python train.py --train_examples=39062 --input="log_mel" --win_length=512 --kernel_size=7 --optimizer="muon" --muon_scale="match_rms_adamw" --nesterov=false --orthogonalizer="newton_schulz_5" --lr_schedule="wsd" --decay_fraction=0.3 --final_lr_fraction=0.1 --warmup_steps=1260
Rows from block 3 of a small CTC audio transcriber, named by matrix and row number. Rows with one number belong to one channel. Each number is 500 + 40 x the weight over its row's rms, rounded and kept within 0 to 999. All counts start at 0. Numbers have three digits each.
After each channel's rows are labels from the 100 clips, of 14848, where the channel reaches its highest value: "strongest on" is what is common among them; "peak on" is the class under the peak. Only what is clearly more common there than usual is listed. The data: telephone keypad tones over noise or synthetic speech. In brackets: how many of the 100, against the usual share in percent.
# convs0: first width-7 conv (model.blocks.3.convs.0.weight, 144x144x7, each kernel summed), inputs 72-143
# convs1: second width-7 conv (model.blocks.3.convs.1.weight, 144x144x7, transposed, each kernel summed), outputs 72-143

convs0.136:441489528474524482445472484473446514435517537517523582539456445509546554489485515503456478533397406456496484500506454629420514458510542517463585503511517506489513515467488580494436549501497464492513545498509558488470
convs1.136:475498493545506486509515524578463514466500522445506479493524542533479529479560597523512506467444508477487503538526536490541556545460617523476502571510585534491510473560563448484510523532495545398518412545505480509502
strongest on: key "9" (60 vs 26.7); number of keys: 1 (47 vs 11.2); first key: 9 (37 vs 6.4); last key: 9 (36 vs 6.3)
peak on: key "9" (52 vs 1.7)

convs0.79:515571537515498469462492484533504500599527476479483500572501454513482501489479494523496457433493514475514553502485533496450476490455572543461438549539438482506480387474467495500458476480432528566494475427457511522483
convs1.79:552489435465491455481532512458487484407502481417556496549521464451553490550481469443467547440539497529495436480533410424454503521510536472468490539521539556491488494447518441501491570503485470439495442506475523523432
strongest on: number of keys: 1 (87 vs 11.2); key "3" (64 vs 26.6); first key: 3 (59 vs 5.9); last key: 3 (56 vs 6.4)
peak on: key "3" (64 vs 1.7)

convs0.50:518524462540499500520578492479476526492535562498403478524515539501564483526544531522487510569461546496550489504440533462556470479528492493482510548498478499488491532451539545526651568527530438575481513426511507501536
convs1.50:488477490461439548511485471531546512572468496433504509440549473444457514529446488484547446518485509459508572486503483513490461480453455453523438465362520477460506454495463486477486511463476488531484572484477453524441
strongest on: number of keys: 1 (89 vs 11.2); last key: * (27 vs 5.8); first key: 3 (26 vs 5.9); first key: * (25 vs 6.4)
peak on: key "*" (29 vs 1.7)

convs0.88:562499547573516499481497461459561519458457531485509542546448461521435520508501512465529521528521516513485431506546442503431561498449554523439506550501492490508443438520522498481482547455479495618507478461495542520500
convs1.88:443490469505508492534413414499481480563492405452438511489438557518505478540457493525466480503557506531499490485456466476539421443498436533510531460502469455473451534500468499516469485546533449437464512510529505473416
strongest on: key "7" (60 vs 26.7); number of keys: 1 (60 vs 11.2); first key: 7 (39 vs 5.9); last key: 7 (36 vs 6.2)
peak on: key "7" (60 vs 1.7)

convs0.47:551530498531488481495544492473497514493468561538493530541490454546608437468468450465463622559526436465477527500518496530463512501521460465447473490511514501445524509492573503493553522494529515508460539574454428498479
convs1.47:452519475477499531484481477531514499541565524463491550396497497518498563519549563463500507476446491503446522485500513440532484542530423510586575550474503529475560516494521517528576493527443461558511524442508542462513
strongest on: number of keys: 1 (95 vs 11.2); first key: 2 (47 vs 6.3); last key: 2 (46 vs 5.8)
peak on: key "2" (44 vs 1.6)

convs0.62:490497536443487469535478470452463509580546447476431535510512418509599563444423461470458468583455528521465430456433473432531517472478555492573523461480458512501517579442509526514472477536510438466493518535548532516481
convs1.62:507451552530501507477495503497517526506493523517530514504519466455524580539561577464531503550492560477544540591528556501460472508502426540501526553515539557510428423421543491485520452479476520559478505473463523529503
strongest on: key "9" (75 vs 26.7); number of keys: 1 (59 vs 11.2); last key: 9 (57 vs 6.3); first key: 9 (55 vs 6.4)
peak on: key "9" (32 vs 1.7)

convs0.52:477501509512468456467523520523537492629638466464469546509498517534541487538541507473507544465473438503489509497518479533431520497486600491600548557492490508513462508524482561503668532539523476442517547497502539492534
convs1.52:514567483493524514570507506575489491463560534514545475482528452488514548544491529510575532503507575508518479428537474500438452507481491577521484539542440530550443396462496485564525505483460522572524583568476516506474
strongest on: key "A" (61 vs 27); number of keys: 1 (43 vs 11.2); first key: A (30 vs 6.3); last key: A (29 vs 6.5)
peak on: key "A" (42 vs 1.7)